config.yaml
encoder_drop_path: 0.15
text_encoder_bias: "all"
text_encoder_qk_norm: false
text_encoder_moe: "soft"
epochs: 7.2
Rows from block 5 of the audio encoder of a small contrastive audio-text model, named by matrix and row number. Rows with one number belong to one neuron. Each number is 500 + 50 x the weight over its row's rms, rounded and kept within 0 to 999. All counts start at 0. Numbers have three digits each.
After each neuron's rows are labels from the 100 clips, of 14976, where the neuron reaches its highest value: "strongest on" is what is common among them; "loudest band" is the band of the loudest frequency at the time of the peak. Only what is clearly more common there than usual is listed. The data: simulated sounds of rotating machines with and without faults.
# fc1: first MLP up (encoder.blocks.5.ff1.fc1.weight, 640x160), inputs 0-159
# fc2: first MLP down (encoder.blocks.5.ff1.fc2.weight, 160x640, transposed), outputs 0-159

fc1.100:500461500500532500500527529591478573445560542562568564625419421500464500419500498546463427428500452515500500511500544414422538578422518564572443496521500518494511490500500605522604481516500433420500439500500500468451500530500474500641429500477500500484453500522388500500460524464500471450504391401447602520444498474500411513500525561500442443452476503500620471474475456500482500532540500516345500458367500500567358500444500465500540500500503522475428521452492527479458500564525469
fc2.100:554543500547548500500340500489500561384528500447443470575396434488499411500500500500570475500449543500616616480413500515484515580500496457500578485587500552500474500595402456423500493509500491483517512572500458500480406559522538500552502500429472500500556499449500459527422518500496500508482500500500421500564500500569465524477485444458502645521500485533492475476515565568569535524394430451560496562500500451532543498500489402500582533407535457438383500537448448451570496459500608
strongest on: conveyor; reverberation; speed: slow; text has "reverberant"
loudest band: 1000 to 2000 Hz; 500 to 1000 Hz

fc1.434:500500500500500471512484404500522452445492520449554454473500572608460500578500520527537417563452500434501500542515500534500500500451500516411446502464467495658514500490572441429459500500486500457500495554416522575449579518500554535552584500479507421467414597500500500610448524462486553481542509500404500449555500500478500558524563500360500431500500452486569502500435435500545602500545623575609466515457503414474500377522500460538458470390503496457607541445500519447520553500440500
fc2.434:443532452500444469537482470501466500528463500390458568500573415526500451458511613451542502500500486444500500529558508556577473444542500521472354501533521500500500470500480542450530500508453497552500592482579542420513413500612508546482500500419527552543421472437449393497444441452500582474462500516500395459391500562499314500500470500413436607555478531500500433534467500500558537533494522474480517508509500487532574554509442597467598493550521500513500472440500519500406450464600540
strongest on: turbine
loudest band: 2000 to 4000 Hz

fc1.284:500552479500500500559500500500405467471500410500558500550552469518493494492440453410587500529477412405500513500536298500448480555480515500500587500573525638540411539463515475482500500500545455498447540572422432500499472642549521500531401460500500411500449476463511500469421500557573435553500463500500500486563529421586421491500503500427381500449500500405506551477454500587431470581565576505500500500530576535500508477500500500500462471500602549500578462467500523562528457498467480
fc2.284:431431494506465487500384473432487512297536551493500496422451487522500485476500456558477526561500500493500541547537500436532500500609405424536509380503509413500402500472500500543422500500524500518524458441535480529566503500523486573500457533540500482500500501534431505571430450500444607569536502438482531494523448500500500527517500488500446500520544517480415541500500587500468500453493706500500596437517502500505481561614610552489501525447556439500500633520500500463472414474500500
strongest on: state: faulty; turbine; rattle; air leak
loudest band: 2000 to 4000 Hz

fc1.48:391545425414563445483483500450449500500461500462525515464470500474486455572500558538545497500542572574539544500465534500500500508552412423532473572485515500563497495500500424500467543500511500500527358500554496530500500500512500500556446500500360441571330434510463432409500413469527500500472479619500526528500566500637530500377568463631500540522500583556503500500500453500429500536374517500500500500446572464500599467500479514487455528500493510557560403507528589500500457500466498
fc2.48:536526442508552500538488498571635500321481491608385500500528553588539424482500500594500500524442478489480481461500500500500553611500486500482500633483500525510500482461438500598469500548564565478510443582500442555500557500594483416500543502627498495500420592444508540500419500451500500458570576410500528556466444500459537556470536508459559500500505539525489564432500482492492500547513556500527500500598466500535505481586581436500549500452500537382492528503498538500481581500417432
strongest on: gearbox; speed: fast; state: normal
loudest band: 1000 to 2000 Hz; 500 to 1000 Hz

fc1.201:488561486511547500500479445598606526399461500373500500553500565450500537500525504445526536504472514423440459500500500555500453450418450493591500500500529550439398500607500443451555500376524587500500440500569487542469413532556500532528444500500500471516495455441453610550471500549500498471456500500552454537500401525412406414401479500471608575500443500576596483498590500431562421536544415500516500500487540500500421500440444491472537532525500522460522450513538500385538436452529500
fc2.201:500500500459494500530500438500450444797461504560500500597500500495520500500574500500500500484507490559539520500500510465537500500660500461451418500515524500468468560500515408500500543565426542574488500519500500479444500522473500552467500582500429500500637500457500502492485500603500493468558498601500452500463455500463524493500538479500575500523518500585578500500569477646461405500500579498491500565554442500500500500556554500480527434578532500377504500537494541500531543427427500
strongest on: pump; reverberation; text has "room"; text has "reverberant"
loudest band: 250 to 500 Hz

fc1.197:433595385500500531482446500402464466500483485483558508467500431500500451500500480490479523449449476500446500445500497514600468532461546503522397500500506500604408500455593486543443543569438500572500564552473500545483548571488505500500454500500500424405446614500627500460422444500500457500500408468475500500500465500548548533549455500500621470460586557416491483500375500567535561554538524479506390445534574549555522462556500533477500554454367500535483500421438456420420489545529546
fc2.197:500500565500488500500575512475568500550500539500478500533554500500500443500500412452559539615369500500500517514424484435462484518506500538395528500500500602561500500516500511464485575500500475522456483410576453509599432500493500500447500558607469500500500500458490430482553623449483594477473500399500420525592500500475441500523559445444524427555500608470500500500500500509565481438449445387458458504555451532453641429576500500500500500586486500437500572542637500428494493572600494
strongest on: turbine; thin (high-pass)
loudest band: 2000 to 4000 Hz; 4000 to 8000 Hz

fc1.438:500500500430427421434500527500446559500500448500500588500500424500460471500372477528404387500469463500408479524500416455402500554500430527574472537500500513489576500500558532408567457460482607593439500581598500500500522500466500545514441500541493448500511456520515523485372394552513480420500447449582547528539382547527500541500500573477500454500500566500500500500413385473457527500546516500557438500440565550472502441518409592538500500500427500500500500605390532500443500513500500
fc2.438:564441546500460522475657565500500500501505482500505511374566500563377500459570500500439500500432500500546500599609553520500471500500398525539522500528622472522579500565560500500500511488410542415461539500500500537500500460500482500500524583488484500500366500619500480528480433498522441625508627552601500457545500500468498500500519500529500410500580495455446468457500468500565500500516500500440552381424500401500500456500500544403500595607500500500500533537461512527500481505572500
strongest on: gearbox; grinding; rattle; thin (high-pass)
loudest band: 1000 to 2000 Hz

fc1.258:500548500448514604648441500500514550506403523411500442519523516483419509456500500506500464416524500558372559492525546500424500441552500441500515500545441507552399412500500558576500507593461504508500500461500538500517548500500460480500500396498500500489442526383580525521428499471500500530338431631500383491500397500532500499500500554500429454500500442492416513486500492510476612493487577502500437395478500516500397505500449487500500500500551528568500539547500486546582500573410500
fc2.258:536567506500619500486494500608550508361463500545500500477544500559525592500500464464500500517540450425523500489449519438373527454469483500488563500500477543500572505469559500420513481466500466500391565458514500500388511546594500514467461500491493564360551559500498468411438549422541494425500516483529539489588533500560450500428529430541540521415480507500522593500454535425506413500547453465500548539551500500521512500488474503447558491511429543527455531582390473447363412598500563
strongest on: pump; speed: slow; thin (high-pass)
loudest band: 500 to 1000 Hz

fc1.471:510553500500460500393531500437500501500373563548397500530500508613538568566469500459640492474456567593471497420500500500500571546435500443469559444444508500395370464427557500500475500500542500500500500442580500501462445483533500499592414395500500500448543520500500556540417484514453529535500500538376517493500500555550444450500555480500500500600529529500429500562553498500387500496500451573552497571536500536486432500571587564446476500615500449574500548500500500387500500500500491
fc2.471:594465498452500500500500500546500439809414539532467421682541529500500521500500465500473500534500540479500500489497476500500526500500500475492445456500475411526530500500545500599500484509554500540507458434464524534537485563442474500421500500500428431500588500401500437500590500473500500431480509500500500552500518500483514500539500500479559500525490500500500500500612565469458377500500548466539401495565439595503490577513500494526500421602493548443500427529491500436557488500433500
strongest on: pump; speed: medium
loudest band: 500 to 1000 Hz

fc1.37:538500500430542484413489500499471500500546519500500542557517719500500543459525500500507500561500467588500483500485500480356476500517504571500500417500488500500500453562413546578500500466500592493500500532500500500543500550432586500417569544500413354528533500500500500500476500500554528478474508558588447443403500500500444401500498347571466500596500522500521579500614487500443438514513500525500500604488508494470407422463492500500434500500500548549522500500586500500500500451349472
fc2.37:500619540500500448575359500490500516540457509483556544521500500520500468423500473387547510537460500548561450442500500500696483500578500500525465416500528522500528500500559500477521450500500499500500560500483541500461383485500608568466496500376474500449524447452500490509321447500548500500446445584493443500447452524540500500445464500509565508482500581586433450575575530506584567517507500558478500552503460505484499509386429500472492500453500430557544420554418570480492500476500578
strongest on: turbine; bearing knock
loudest band: 2000 to 4000 Hz; 4000 to 8000 Hz

fc1.182:579500500469524480381463563548500500500471500467452458479549421500500500500442500538385500500539588500561500606515602539500500500500500520500500544399500495498500529550454570469568500500375500500500569458440462531472495557500500500443506416542551500432444546393448486500500500574543509358500494445552499500530487514505411506565564601584500550502500611477500443450417526526500500479500383500437482563417530436599388543473500452500455519510500468500465562586552578500462524521618473
fc2.182:500526634458500500487518432542547500645517500544500500426549519500500500523500486500444500446547500565529392619500450488588545500500490500439500500513558418500486500500618485512500500500548426490563511500541433452437500500562500500500471562500624500434372571570524568500531500530500500564500547514474500500456486500500500503500505554530397351566518540500500500451478579495500562498567497451520533400454500347528476443500509548457500649551496500500531500470374487602506500475500500
strongest on: gearbox
loudest band: 500 to 1000 Hz

fc1.273:500500369447500523437566471358500464500427524434488500500448587571500560521479557500579500500576415480480470540538550556446500438500500500500523481500617491467523526560500500454593434444548500476483431453453558531492492553500438500588443466458432500502500447507412529500450500534500506500556500491500522500448495504500500435540532500405524500617500619403500500587500561500422403500569498454495483500482610509405430539541606500500549439500499564620500491484442458465398447440500500
fc2.273:583396473500500428478500500566511501593508471500597494606515500475617500519500535458500470562450541458547500500500404500484599332573599565518526487500446500525493500445609555546511487613500625563556589470562500500500500500472501497452508444500521562454524549500500450500500530415500557476481495500454500431525500457500596448488500420561500502500538499500551571491539523408500433476500465547424459465498446600500443512500500567567500405588403564555421559500465500455487505500500500
strongest on: state: faulty; rattle; pump
loudest band: 1000 to 2000 Hz; 500 to 1000 Hz

fc1.149:475500478500500578455501396452421517430605500541500500500452460443437500443500500544433545515574500500500500461628392471500439500588474553551555500497406473521453521500498552459469562503500431486461563602489415537506655584500560318500474532500470514623607510500595500492447518490441567472500605517495537545510470566500500455500381531500492507409535472497500500516500428542500532526500500509500555500531497500500438517442500500457386500502500590467500500479515495469500547577500446
fc2.149:558611500500500426563500574575500422342562407535481507466367569500525447500477500500500525594523447573500559436424553524419482500406548422468522500478538511500500468482456512492520483544508500500500474500500510500500546475419485493459428492445451531445500466449599500454450593500500522446530397508576500576566466468500500547450500500500500550500500488500500522514576500436471552500451383500523384500500415482500354500472453426564398473603500500547500510556500517410455450478512548
strongest on: state: faulty; air leak; rattle; grinding
loudest band: 2000 to 4000 Hz

fc1.186:433483450500599427530543479561529564493533512500500458457462427369465549535525500500451607500575465573500500566489526459430447595466422500500523458477489427500500500386401555500530464543559500530547421457500500500554514477473500500600391416500453526536500500530527553448467454541541518474548573500432466623572500500506500507510457500547500500500562600484408626444607500545422500500552414540491489575500500500500576500500545500460389448461459467529582456481500581474450506500500433
fc2.186:592420528500500537565563500472607528458395431520500500532553595500549500537426503536502500500538550449500566321573479500458561500469500500500500598398437496478500506442500567518492500500500522500586404497484415500472576532581407559500453465500612486500416534418441500500614416508460534522514479408500576566492585502562454500532532463506496517615493497500500485500500484464469485500457584529572457485569553500500599500522500548446500504606407581500500495512501500500471542542518499
strongest on: conveyor; reverberation; text has "room"; text has "reverberant"
loudest band: 250 to 500 Hz

fc1.443:540550457494450468477525491501500449379614413532451500485477500500500491445477459531624470500531533453500563533421500546501469535439463456509416500517500500576448500500622559500387530481569500407500503493547538539500500497533416490603442410553517513500473500500517500458500479530480500490556463606500500486464558637621500479500464514450415440530500411449540412562547504456430500500500500490500530527500490474509460500489563523532409577500531558669504557486500473471412426409500577
fc2.443:500436426500441456485579505500443533617510452435546500556500554577486500500500553476493500479491422549500517547491500500547576451588500562500500500455463472437594430462643560553479500500485537558558618437500492379596470500434500495497500464535508500500500500514500494460500449500500487588450500478509521480500500468361593448500605542500500562480617500430493536403644500418508392500589456542470527379500465503485515543561500570545500430541500505500490567490542511500500500538559500
strongest on: state: faulty; rattle; electric motor
loudest band: 500 to 1000 Hz; 1000 to 2000 Hz

fc1.531:534500530452500568515500543532398500584500485475459500551483373499500504552576439521429500504529500457424576381563500456500472580500501500579531547510563500540530523489429527512562500515500514486462513483460576462306572500480500500429500548542605472500525537496442500500526521500481527500534437560482511412608500500453637500585492500593520550433500546500474532521457492549564543528500500447579550500500475612528535606436534500518572534458500408503504572555419551500462500598550529
fc2.531:420490654468469500474612500487510500642500545500453393435500556475442543500462564483465474500500500562500469591480513436549575500465453581415616500500516516471585500526557480485520508500551500501500550500587500500500503557486500500500500567500555527500386500474524521473690521500500500624500500471593500499500500525454511472535500549558382364478548500540528500450500511564500559469500381500503500466480549481500519452500563543470450595572447496579481537525500518500498500500603500
strongest on: gearbox
loudest band: 500 to 1000 Hz